From a checkpoint of a small contrastive image-text model: encoder norm batchnorm, text encoder layers 8.
Rows from block 5 of the image encoder of a small contrastive image-text model, named by matrix and row number. Rows with one number belong to one channel. Each number is 500 + 50 x the weight over its row's rms, rounded and kept within 0 to 999. All counts start at 0. Numbers have three digits each.
After each channel's rows are labels from the 100 images, of 14848, where the channel reaches its highest value: "responds to" is what is common among them. Only what is clearly more common there than usual is listed. The data: drawn human figures in many poses.
# convs0: expand pointwise conv (encoder.blocks.5.convs.0.weight, 240x80x1x1), inputs 0-79
# convs1: depthwise 3x3 conv (encoder.blocks.5.convs.1.weight, 240x1x3x3), a 3x3 kernel
# convs2: project pointwise conv (encoder.blocks.5.convs.2.weight, 80x240x1x1, transposed), outputs 0-79

convs0.13:451574495514519425464492507504520373584551471521496551460515522479469526425488476492450526538479485492383451519392585517544469484464405396459500542487486580537502439546486460544548506470500490486513478522536553532564603408509515633561487454
convs1.13:573535531509493466430436432
convs2.13:519427555438537484545443509555491470463538491542399458550546484552402537527540486501487480519585513589544484571446450496576441535524469522435447527404496503479453548445535530467542489447459465588509558427527551530355542443514506474534517611
responds to: handstand; black top

convs0.144:499391494506449483470518479473442527589386438507476456421591444489479479484533578441521458459487528383506464515568579571472569513504491557500481529400591552448553523493542556502592560539465504519479526459561524565445561533560507534548504546
convs1.144:526522514496486537376509565
convs2.144:516554551551527480549512503499479441466553561559556485427499509539497563555470485494458624581465545571482489515469474532502535388471514461539507425456549390503505528465497379458470480534405439491443460593489475477510379444513412566488511501
responds to: orange trousers; orange top

convs0.79:533556445602569578526453409524474552429498467500539523528572490458598506473489451530526543496546569514445505426508487493366504501539540590517526445541522432453454555439414483545468471470489502546471526478365477442427457492498499526414532540
convs1.79:554526394509435469456491485
convs2.79:561505486517453513479462382499477441510373405522564575535410554469478470522568511573547520534453430427479551524519462580423544424564519508467491441579572510424485546555481480556545563519435475488531518474463454443482496576512554451478540544
responds to: sitting; blue trousers; purple trousers

convs0.136:520615489525552454491471532483534471535569514537522526523481563504585519423455419508503546541422457515462474448439548508545532389489466480485507515503472530558545413515443472546413502533545546479504425515452512464546454443490476580391384370
convs1.136:520452510402531471568515441
convs2.136:487565485532516436524484537512436506510494499537588468459583464556522499524513480389502495531432526428565504465481517524542446376553422543574469492483417500556523393504555508476443465511464480382502500641509414441531439486479492489449428479
responds to: hands on hips

convs0.31:550450590493486467508505523552436497512394544472584383479515473531453536540492561437548419457487555438543542516542516528495565523505499488494475440448506561446525545500525548532552587617438474509527555473548517561346504594485552497542539505
convs1.31:441444464510484503566548586
convs2.31:412493452528478518520475507458471539466488442511427516485518420490455530516580496556462475579543482562488471565434543431609464584464508501449430504404490565506464493557583533524454547412453540570580462423571485461524563483508564493558534607
responds to: orange top; orange trousers; lying

convs0.67:543457476517461607484429463396467653480505487515471499541597472511561534508528467512496547501493528502571481484548526477455487450533509656557459496531474492511551479551491488494390441510472514482561447514455483361544417497478450452440473467
convs1.67:491541467430546405503559513
convs2.67:552526543393459516518541475512425468438461440528406504445462472488474433498577548458455458516569545537584497494504404519533409525481564425479413521491449527400483494555524547436560559457593471493542459513614550449471527530498489515564531558
responds to: teal top; teal trousers

convs0.238:529547566532507541667534487496564507512482543457573520528432582534517508505481500496466472342556546498475450490404470437456477565470545488517490487513482480476471528417472421464519510442486460593482508490522497611459486539410571467562477427
convs1.238:538549529507622510470457511
convs2.238:510508572487497546668422454484432596495493506448557442562528457476460536506496479461524418395480512471546431504441457429457531482532464484526405484547456475485520523473494411494420528460486393535495530526531550481491538553389543442548458483
responds to: white trousers; white top

convs0.47:516525518574485473573476400523553444598453482469551455523486512472451602488403509511537472439475491535432480571397538480530454534517475409470481515477544525437462576477504453512543550388442428564542514456523542511523589523490597558577517457
convs1.47:485465436475400424525505500
convs2.47:500379518570522510527519530443473530556390442454532434478505404497459510429494479515543473475442528463558458548397563503468440461535514479519513407452473575418516501536472553567555592526406471451574460488501547484461590485492585493507517430
responds to: white top

convs0.93:504534484599527559556463502482533493419472463492532558591504521499555567470514444533503526503457487554356505414443550398466435493446462568508477523552491477557483496497378406511447466513478502546458439555486454424559471479492463487460376474
convs1.93:495494564405517574450468506
convs2.93:551424495456539592517505540450476530562478529475510503470463446519450493482504499604573394466523513500566466529607460516482594505465676483449533463534505489450487544479467484495569464458517536581434434402486514522447515495483565565580553492
responds to: lying; black trousers

convs0.84:501478431499522545526463453512491543370478432457550527562448552529488473571540507593567466531467447542467618506557418467468528524481542540463544490544573397517438582512517469481410490464476447530466550595507399449494413532537479481489524559
convs1.84:551464457461453443413537472
convs2.84:440361485537366519494457489431556504532387461482407531500452428497529433581541487529453480495486535552481536489584499496457476531560549491498583501476514504441493575549543470480523386474487470543501490459519499502564450583494564448555594460
responds to: purple top; purple trousers

convs0.236:617515546470421444533487489534502447482449455520509498488498486473459568498434609404485413531555489496422520460449537525515506523493386511484442575414542529482475538470565529467601575523514494550547504501602540537442622562542443517511484478
convs1.236:543507496405512580456556505
convs2.236:470564560550507530577516561535529458412600557523496447470454537519586583492467437501431610595529539627525487454497409497531504399466591510524485447576526436540521510501487447461474472521475488527482482531457487452546391496507451517481479463
responds to: black trousers; black top

convs0.191:593479507478473468525571528492542494513489495455469451537435482491383545521404577497554428560498424566480536490451520551599517480460502406476453555403501469503442507473568613495490569438538574489534494512558528510427563549611462536475466506
convs1.191:434523506448542567417473533
convs2.191:476450537420505463541534620602494517455570594565438467514575493573508492524431529466501630587521478593523469537534446467570508447485498465486467491534501407559507498389528495444489449515461457500508522468514527556495410459509404455496475480
responds to: black trousers; black top

convs0.186:389521479495513402478441478509500420568597474525503525477568505538460461535525461519437525518457503497487518528458535499537451546512421360471565514477482576483471507535549448559564471438523409490500523474528502531571630432483612522512599517
convs1.186:513561484437471520465556594
convs2.186:448526561485612508456561513496388486490456497500457479436501473546482438449508471477560437549544587499579495518482455508506457547449550408516451455420499501381506491508533530528508611445524534479478460503604452510453572499501517575560583606
responds to: star jump; walking

convs0.34:532510460524493483510445498485476630625551525444444529508585504549466506431505553572508534505485394456460473526497529509516536546431577421469475546530479474555444427457547530478473404435522541593381496480494532564487457522465527554560566432
convs1.34:584484491547432444570489488
convs2.34:500428430490525509472424508469409639536514539442452443524591487476527474408545504507485482460528470462513486494577539438503522550469528515510436582544430583539487436528518599465438427494482576545462505471478582599468493567454525504589553492
responds to: lying

convs0.15:599519550479469452533533557537515506440502560435513509555405524551471524560462546433519343531479418526447580435490426473589481540429487488535467558474470447565440490466551550444477516478565581530480482560559464500460512546565423498502445465
convs1.15:406478540441498563447500538
convs2.15:543516563437508523522512547623516550427550631465447424519514503532549601527400504457523537536510476567518520527513471445609498499435469485531414506501474441592492494440491507438431494484492512458559530518503549486464414451490410498466447401
responds to: black trousers; black top

convs0.143:437526499537574462478543466600494436524486493520474435504508445460532524412397415482562571496488545521479461525445544508553443432583467467547508450454463505435511439449413546563535556464453532459512500359453616493484533429504521545450519539
convs1.143:404467474491447437561522522
convs2.143:473409537380510561475561520519433544430484520522491473511479429495447441482496507511521502583498514570609485634484463513568410516483487454418446459520458506488524529529539577520540617509511448424582543546521523581421548559491514517490528539
responds to: black trousers

convs0.168:509488542527457455538474500490509410527411448508535540480502498477427553476556552430445460520466473508365470461462567501501489479444376474439450560431484564577492482555493472488531548533447428493508493613601537516510556519552437563589420498
convs1.168:465430537451441536589501496
convs2.168:578549536459487482529497490522451520523506468480562483471453483487473574453524461454545455568504448443513547516434472569576450460545489381490479522518485546513445347572501474534542588515553520420567492637484448462418532465434538502536575450
responds to: black top

convs0.228:505595540541490581514480491419537498435524462467550612564402538441480477484546475512444470501523457520461480409444462455441481515424488523537482518501497450616461534589411422448450484436573532540518486647490448517525513470486457545508458497
convs1.228:511474489454545519390547448
convs2.228:405496468519468608523437534550469509530527529477383568576479447477548505511482484607530516487473483493513429513593545438516538525459588565460562505507562502499531554470554496489393473428515534563568489354485500543569528514545577543529516501
responds to: red top

convs0.104:551494512441489437479538551538549390602530559511458487446479549487461558465486541468519459509495489513463482546438523526603489514468422408441473533462488594508486431506541515518572606468537454453603456495573557530507608436522508499520394442
convs1.104:532524498489535481442387445
convs2.104:505423496438583501466433485549447479500519493558414517587577535585456431523563491430524436480555514493568488507531466552510473567535453588492451546460498500510486508445528571470513472457548449492479589408559515510436614506534485480491505655
responds to: black top

convs0.170:491348459472467519480472524452423583510452510440505424503522426515385510606518560470519393493388481482569554603562510496546521476455501504511438495506473524533508544558571544511455531510450502443534502546562460448525507585567531523528518542
convs1.170:525617531462476427504503503
convs2.170:483559497574504482558523506566504410487557454594422501475491528527546511466473471462439605478589632536486452402462444448478453455549574503514479514475495444414485476434485474401458470456480505581453470513546558471570472515447412495558493548
responds to: orange top

convs0.196:512519511482534479486519468494453430527462446544460472502519471473500587421461494471525538544504537517496449515382618512553446431526409485501412498471456587451545441553481549540499614513447517398591490456527617450511578479533482577474452539
convs1.196:510518478501593458428454437
convs2.196:523431558509481486483497463547507503448494449533416486545511527514462488529520584551506551475637475509541537449549373566484467567577501552477469536552469464523489532458540559419475462502576469525449603467475559442437534529469474367475569585
responds to: white top

convs0.26:535497533482491432487556556505504503584463527499553484493509519514416469585494574430499340455498507504480493560499451498570532612463425398447421549484444551538473509420583510516472564451511463491496495575601496538473560553500578444542488506
convs1.26:497422478543474446558510416
convs2.26:584463501505503507527502495498506505555531632478535468449523543451481621559506525524519496433458473492514438564474480501523532472517466469509514429542434462558540479429546412483385512517423405459511506656459557447491432414463524458512432461
responds to: thin; white trousers; white top; top: yellow

convs0.148:585396505481455478504404445518451505355429424502554466503523474493499533553478544465512440514534545492487617459545477508473492505559452585498523490434555511443492595553569510492507524542457458532543565543522518428433520593530389515496562522
convs1.148:549521507501510386537553453
convs2.148:447529536445521520467520529544501426490546562541439548467403553429524473482468499623535513509564526490561479495522450532510545476524568363495609433470483495466536489463629474502452534466627451513495518494485593578484511464440516535509578491
responds to: red trousers

convs0.173:536525526501512416507543478572524444576455483517453455446537465454507521461434524409563476469540593483488463441475536551532512492607448495494497480407489559438522491430522567530536634452534489472561530426498599482423625480544516485426491529
convs1.173:474487476505618522458485432
convs2.173:445452563493533524548508532479486593339537472566474438522494479563479511492544450573490548588580482633546491485483405483553493490487507525419440522530505416624479510526519480430439473489515467548474507561472495522424445482464469439516504558
responds to: orange trousers

convs0.103:500443488527513473536431554511433496476463486473533421520550394470453514448513504505513507512474499456566494445470574508426580397498441511556552456365557465466506565534500511504554518557488402500541570467468516646457568536537439559528560556
convs1.103:523462414542436429509462472
convs2.103:529383450462551549403472536535527423436545563504433481532506557426552495488499510610475594410527525474554509514486496468423467523486482506589556451494454508432526489488465498503467500524509398502481532418449602545525491408390435479478480531
responds to: red trousers; red top

convs0.71:552531453447539473562471463475514498533497477636494547526509590525488381479485560565516492544479406482482450507510483550491572458525487384401493526501538436467495453371588511503453546406503435450431533514528513574458496526545475489416492487
convs1.71:543547537557613508518515476
convs2.71:492495496527522531535426439495461534518426472635519491522503504499491511518474550539558487514413414479484460569521461536515513440574458480421357489569510435526489478412548538516403550419470437425455528510504480443438508563542546432394470522
responds to: purple top; purple trousers

convs0.111:519505490547518537424470455530498572444553485467549523543473496452483440530481486569527497500499450529459569571536356495500514580469549472524490456497509412530399584480492520530461428392549528643483509491430457503446463478461486432462614546
convs1.111:513571500498526444468422421
convs2.111:459487456492479454405458514615452456458441492511458407472489394400494592523420425417547467572440496522539512551521430500586439450549464453495426513564444499456486477505508511494472505455466429474556472524554559371527465531474498483494499478
responds to: pink top; pink trousers

convs0.221:535460482523511577472432459439405527461410468474616436511502518448455537495495533513537432472465492386538476544508516528420578486456525538509458470464607487455548603561486496491497554508456466511475613500515478539417527601499479568545543587
convs1.221:467489517419520565410462513
convs2.221:517548538435529456510511559569401503515527586536472472423559517535477506512468531394506577466505515456553411516506458521499562465488469488564485504483531399467557498395530411405525470539454385479459481507543567586510422437480408513538471479
responds to: red top; red trousers

convs0.239:454491479394441508456538531452518490515572498519473574452432542481422395609603516505404469515538471507571501550537419546529514602446483435451528550498476502537436509540581490475555488451601462456501477560538484564534548464504575451535525535
convs1.239:479473431545472465518473607
convs2.239:491510591466425534497541493467539555508412514440496496453398508438429496446522601591545473493489455507506476538482509520494552502430628358454567467488519530479507495583543504493484582502522516528566502564483564557432449493448536541566552424
responds to: blue top

convs0.2:517501430521485558373493567421526541474506403498487539463513529402470552467555514540530517558546465454478490431512515553453556498402575509463493556523576505562520516601472486448463475511541549576511490639469467463529449499501420614537516523
convs1.2:432525535414500543424506530
convs2.2:540541524500440551477439511505386523552484517573463517417583491526447493541517601415429519498524540423544381520539462525437550500438467510537414494439523458484528501429568453453528477492456389516510458498617516532518512458454404499559504484
responds to: grey top; grey trousers

convs0.39:446605606564483545504504373406483518551436434498506590496486534420477532459569500467452543458467452451462389499429532517502447479471472527571385551498499472559540436574399474443516488510495508492436487540519555533525485446481490516503441503
convs1.39:521497482461404567554441513
convs2.39:586574491415505471527479547531576434545574532570485580484487513521462549524478485507521468641520499537446528561377557556554498497490369402394536541523520518507451496506567451543538476478487455485565458481551447517489519479528531561440501446
responds to: lying

convs0.126:450502473600560520447496432488439495571515499515520428514602471417552548429424411498522556468400585488505422556446566496471488444524447498548474450477484534463546504512423477615438525459461480458534483435445557437538545459493539571445497531
convs1.126:443555438462429477437517467
convs2.126:512468453631542520473541489519494382535423474487526432491445535510555511405441495563589499477455559443480509496505522503398494502492614489492570398510558553386525576484447478553549558493448523536475467439474478474470535458491531584565506512
responds to: standing

convs0.146:587475551486503410478498509568503513418482526406559426551507473497491577573429513399578347521509495511480634464489455478577517517522459530546458518434491502516472566501529559491456541509528536526557545539505491442418518582542424503475509519
convs1.146:464509555485482622475517541
convs2.146:541533558532487532617459512627438514415547567482490454521543482557525607561485532429448557534425498566463515475487443403565497454429481560563438477507529394522438535466488460480459506482420491525556495514538471460483461461539423459480426484
responds to: pink trousers; pink top

convs0.145:317491458502538536482449557499472506500601562518470486516531494523526447509518414565459599517464504503584484544541513475479482491494527450532583456549479496498522519484489458520531373517504466505450490426437450567579491454425605453500604531
convs1.145:517483474613483430530523458
convs2.145:575541501497504600569509449479490459521403479482554509540384452490458534506479479530522483504448477543459512577517568531444565460471597458392481474517572533459457563516418482569574571505441551479538494420511491538458502554513583605578543480
responds to: lying; teal trousers

convs0.181:500497510442510546451489512462408487470439469525476513511510507494475555493514543441495510512448462445524470567440546473560405463429486516522323553561480540519564409575469527433486561538417541404522493530604503429563500505519419527512448578
convs1.181:414496449479508424543521438
convs2.181:458439582387435483442511481472503563491510530518523493464469512451460454469545542559536439549511443480570545575514511550549500545519480446407522533568509580573555475614569543498516541580599442460560522558478493584447546544477584519466558463
responds to: sitting

convs0.198:534524476539451530515586521486670497454490474522502561527419530457460490541528535607462509524576453600441530483489429509480530541468553464424510527544524415527424597461521448473430473426543459569536481575470418495522451512485488418524481485
convs1.198:544503505510579535437458415
convs2.198:506504413454523612520517520549475470488475502528378570602491388512497463494496502512531442500509507525535430532530520442534463526461519558451447513507490486455486518437516512526462554370488528472593432405580514486573616508563533527510435581
responds to: lying

convs0.96:420589507482556580475524526506544480454583526499438584546449601521557444483554451546468572513564474511483472449495462469498448518460572519518509539640481464563525437491421472443491406487540552510407512506467478527597406453446472497508463537
convs1.96:508539488490604521497594523
convs2.96:564452440597501458496536490475473421582409429500520442427484450480479548459456537486527492499506540430528501537433537572424522492561549492517561413422568536387504592496546541503551587498427483474556474470526513454480601516556519572549546485
responds to: lying; grey trousers

convs0.122:482425479489486536545455488488427608492474598401572467446512457479469487576599531446473407467456528471579516564569479512468543542464484503531498435483454515493448517568531533534515512523438433451498573528527505537442479561536657502563557555
convs1.122:510458462540464427544487406
convs2.122:536537533492459501566436510546447514527471644439538507413525494446504599577498560447501429440467516406588450485533491487514568486533483495583505444512431500538547532416620461456381508532470429466509550578457490487472505515485557486508498485
responds to: thin; white trousers; teal trousers

convs0.58:491598497569477480484469477445562431468469414548539607497499552453511506435549508522455534571557472513414487391467555519448526459471461525463519559512570500579536513605470411446450478531508488516495496641479453502570492478495418598507477498
convs1.58:553484487551416474531437437
convs2.58:512519522547493400568551428579461462526541522502495457419491447514493487484456522430459455471496536533458541522443417479548457532575456493589471437430470437434398506448549537555556595425514529487514440477543544423422575485602512430474484517
responds to: grey top; grey trousers

convs0.151:564427521455407481566484459478485557467434461477501504503495479538428466591508672492470417514533453490496582503549483526500509558491479517476486531471520507495460583502660557462526502518475531523500552522588483529462521657540494478518559512
convs1.151:380491547463520533452477498
convs2.151:593540510499538545486504536543490461459526589520536490572509545585554505509457464416487605556464467545469509521497548471464455468440465541522422501568545471504517495492353440504630469574417535442485465407482454526472435453484420500488426505
responds to: thin; orange top; orange trousers

convs0.30:388524471593585545507513519525479430445460439542500459543448484510515548419449369561530618530490551561476491509448555442465388483517503431504541448505505492426488529458381446544571480518443471513446445441487528520523513436467500517511537528
convs1.30:570492587553453482558466509
convs2.30:525507582407502606500555493471512483481455457544484535526401473521450482519552391498543504549532492577532457599538497573556479449496579512363418515483565553516507502543405467463615501501462554442555472470540531524452456503487523556564473489
responds to: black trousers; lying

convs0.155:500585480546516400548478536552520380523475495516502529457560508530561558417516476442520528552510510497351504335449608486514498442519417521480537547495501535529504434498468471512528491566488478487471467553511507485556545446549477587507414453
convs1.155:472481532523504631502479546
convs2.155:503456497503634579520538540427512537509489494488490471501497451544479499436509353503555400510512567578490431454510491498500525458429562499466519503433492502496467448487393471533552492414500548522489397485508490486437481410508493631603467493
responds to: black top

convs0.9:571459532384482445451473504508464473493513517551495465446550504462497514530496557392507436497507531440565490527508507591531528485550437513499459495401503567446534469520576598521518643507527489413592555449539563470406582514544460484432489528
convs1.9:523505482530500419573557425
convs2.9:443534471503495533468528587566490500433460609497504514425408516438556522506433482616519545580474462545558491517495473469504502435456565358536560426522466404499554465462593464489453509533513437487455433559473502532538414451485471470471519456
responds to: red top; handstand; lunging

convs0.166:416498525465541451461509554508488476587632604470509474463511520510465416537517459530471526479431497477584498531503512557536533506476496342514575422435465560517522492513508503581521500475560499457515546441475497591516533432479644511466569483
convs1.166:510533509483425538571504406
convs2.166:451514463562517475582478535518429523409547476525567423517521494594603479471430380468478481525507621555536531424438518367448480457504501559528497493452498482497513526483517397514412470497472507577436472541528461479541496528499437537547444545
responds to: hands on hips; blue top

convs0.215:474484506472505401429629533601561380535468514521480513476454570515495425486511537491525473449532512490397528514556493518550474549490513484402522516510484597546528397497506521492475537504467537418504579572563474469545449509532420548608442510
convs1.215:501501480516645518509520507
convs2.215:430409527494505482431478556603542468405474552531447442476485443535480489436555501522483489481508473602461485502581488445551446461466529538386493475466468530630503403559512517487480517468443482446550524532466448459457443438528402527588452542
responds to: yellow top; yellow trousers

convs0.203:444496466575635475514516542568492469533509482515491461512564466527591487383440368492542541480460572514465465420498556459472474433554472518535570463454494493444518451404387481576523482523490493499421441444470542507487503404518480506447456475
convs1.203:518535551510499584456413460
convs2.203:494405571390531545532560524462513611485445510471525513484446415488364478509529485545517408514561491562548453555517417571514560486479540466426485524519468468600471495503460489485555523479528512491490472548484568589351502497535503503563507504
responds to: orange trousers; lying; arms out

convs0.131:519528467626552462504501425520467461508368436500574461523557471474542511484435469466613463484458591505397500502547535554452541469536434552471532455415547515458507560417441503612502564524406478504481499522504515450444506512540494577466497523
convs1.131:460463452521398495562506450
convs2.131:446522458474603469407578658523513498449479476524484457476548480529495447446420444502588543597551495491555478495434540494492418518513489400498519522518456425472524464486526530480543504530521430472426543558456446586504477457452498573506590567
responds to: blue top

convs0.113:498536452583509523493502480470527486506501457538541534451512539491553437418493482582439546435578584487430461472538498497351510571483532493434592480509519530446500535455463383524562459494479497596439448500465542549485485463409496537601553415
convs1.113:443448488415454456504570483
convs2.113:386419572554572500476492508539445464504490421545483459575493481553567469443457405592611557434447520485532479499512488456527454428608528516507536427437527536446567463431462530564467512523498505522449505391474550516480510488429509445447513471
responds to: grey trousers; grey top; squatting

convs0.68:630506451470426464564541507529554479480469512478455498490473492457450580486478592451486431587564430530390538453429518528548480514448465475471464618484524473497391479486565564465582539470520537527508489519554520529475562542614456544530437499
convs1.68:444486527417516577435498533
convs2.68:493460547413492540495466553554541518470574607521375470492530541515529561498457500468424617603503456613508458527493510478574472484436507441483428554504495482556550429500477544462504483506495481467525504467523601509486440434483394502453457404
responds to: black trousers

convs0.17:458619574488507473532505465457561382419534485562549627493429616504525445564537472448415466495521524495476509406464458493493460496511446535520508567497524482535537509520476415458517529504579470454486536598538451491565564444533490504432427517
convs1.17:384501481475543498424513486
convs2.17:522432445429486512489432537504461615571519567460422453531528461456514458417509501547544468519524458471553476514619540509530571498495518493447499583565461559588520471523524565438420418461552560489547538487436547627464487549497537534532564460
responds to: lying

convs0.127:510577489574514360533487590534558459581525531465586511473548505495505561443486469444512464523456456483401483396440561455537575460454422478506515538538506529586500479518440419524465472525517465553481467582483463510564516463508547576524412421
convs1.127:464476509435506517556601447
convs2.127:533603365516504538531448631495471490473449521460531501482442430556568568503472456472579427584459448484547533515509540458516476462447522501552493509535520434521485422528540440442510464485473492464449410536545377451618448487478523491499473469
responds to: black top

convs0.106:499437464580529552512524458523461492471405450543515417522541425484563503458441459541553557428513605501518479522549543497389463469572535573495533375480522490387533552428441482569512509514402480498491492409419529452453458517480494498507550518
convs1.106:410518550430492525531464439
convs2.106:499474530491521514492526519486505447535506486467600624492480474531435406574510510542559442455473555447558521508560455521427537498537555455447589384508473490371447569467512478622562497495545465555473500484510468494455503480453618507509589506
responds to: sitting

convs0.147:495501515608428543569446468424498484474368447505552512499528485449461568487555534467409486468501550498433457454445595455378472507471455514475456522509509525501497548582463405487486522533393406519544488572533470480545541550475507536599482490
convs1.147:512461495531391511550430522
convs2.147:547475528485446474495527521647515434509559625503456482451443514478453546575438608454517439512479471469506514572486431519611500533519460425505482486502448450502459483403603557502526572473515473440585482483540530494449551497530494451477443419
responds to: white trousers

convs0.11:468475456527455544564401505496528554388469469419535519508480471471455552576580536525518479565494433535489580441535479464470522519496549547506535509536574400531411610593528480461508454493478417558476561550470380502520486542547549467513540574
convs1.11:542483495413459497460404478
convs2.11:489483473560442556590483489402567504511457445491474604548447464567459432566569459568495520519452499581469507486515556474427492528498573521458592456481553416453444576499482422507516406489417511557447459465503416512545421489522572524533546504
responds to: pink top; pink trousers; red top

convs0.82:539501470508461535415512509444446515425521566547521496477564430394557495557521492377395476544543608462505512500563491544457522551499418576538478492530393579487478531505488541555494483585530583464575430479472517436440525513479544457443532519
convs1.82:512482492489640497468527476
convs2.82:524510519506516522477500628533399549456542607525560497473552377463526520505524455465445511625528616547553530463467485485454551455473472470566509420497411476540462521504497469557483480589553482503534415525424469495431488447462526461457555536
responds to: teal top; teal trousers

convs0.231:443583501536556466457493460498494391559511466582484500482530519470591517401456384461498575490501567485493423480437569493508445427567446502540485490485492558437574426506408466529532526489497487447510470398463593471563555404472514534477472517
convs1.231:545551522514546467420420466
convs2.231:482420617508493538514552438552511488494475480514449489520465473478426500506513566558519538451620525515573470510548349637509479520584546550496489445486472478517496560423504556451507503483523505463510559488464610461394543484516502422497565531
responds to: standing; sitting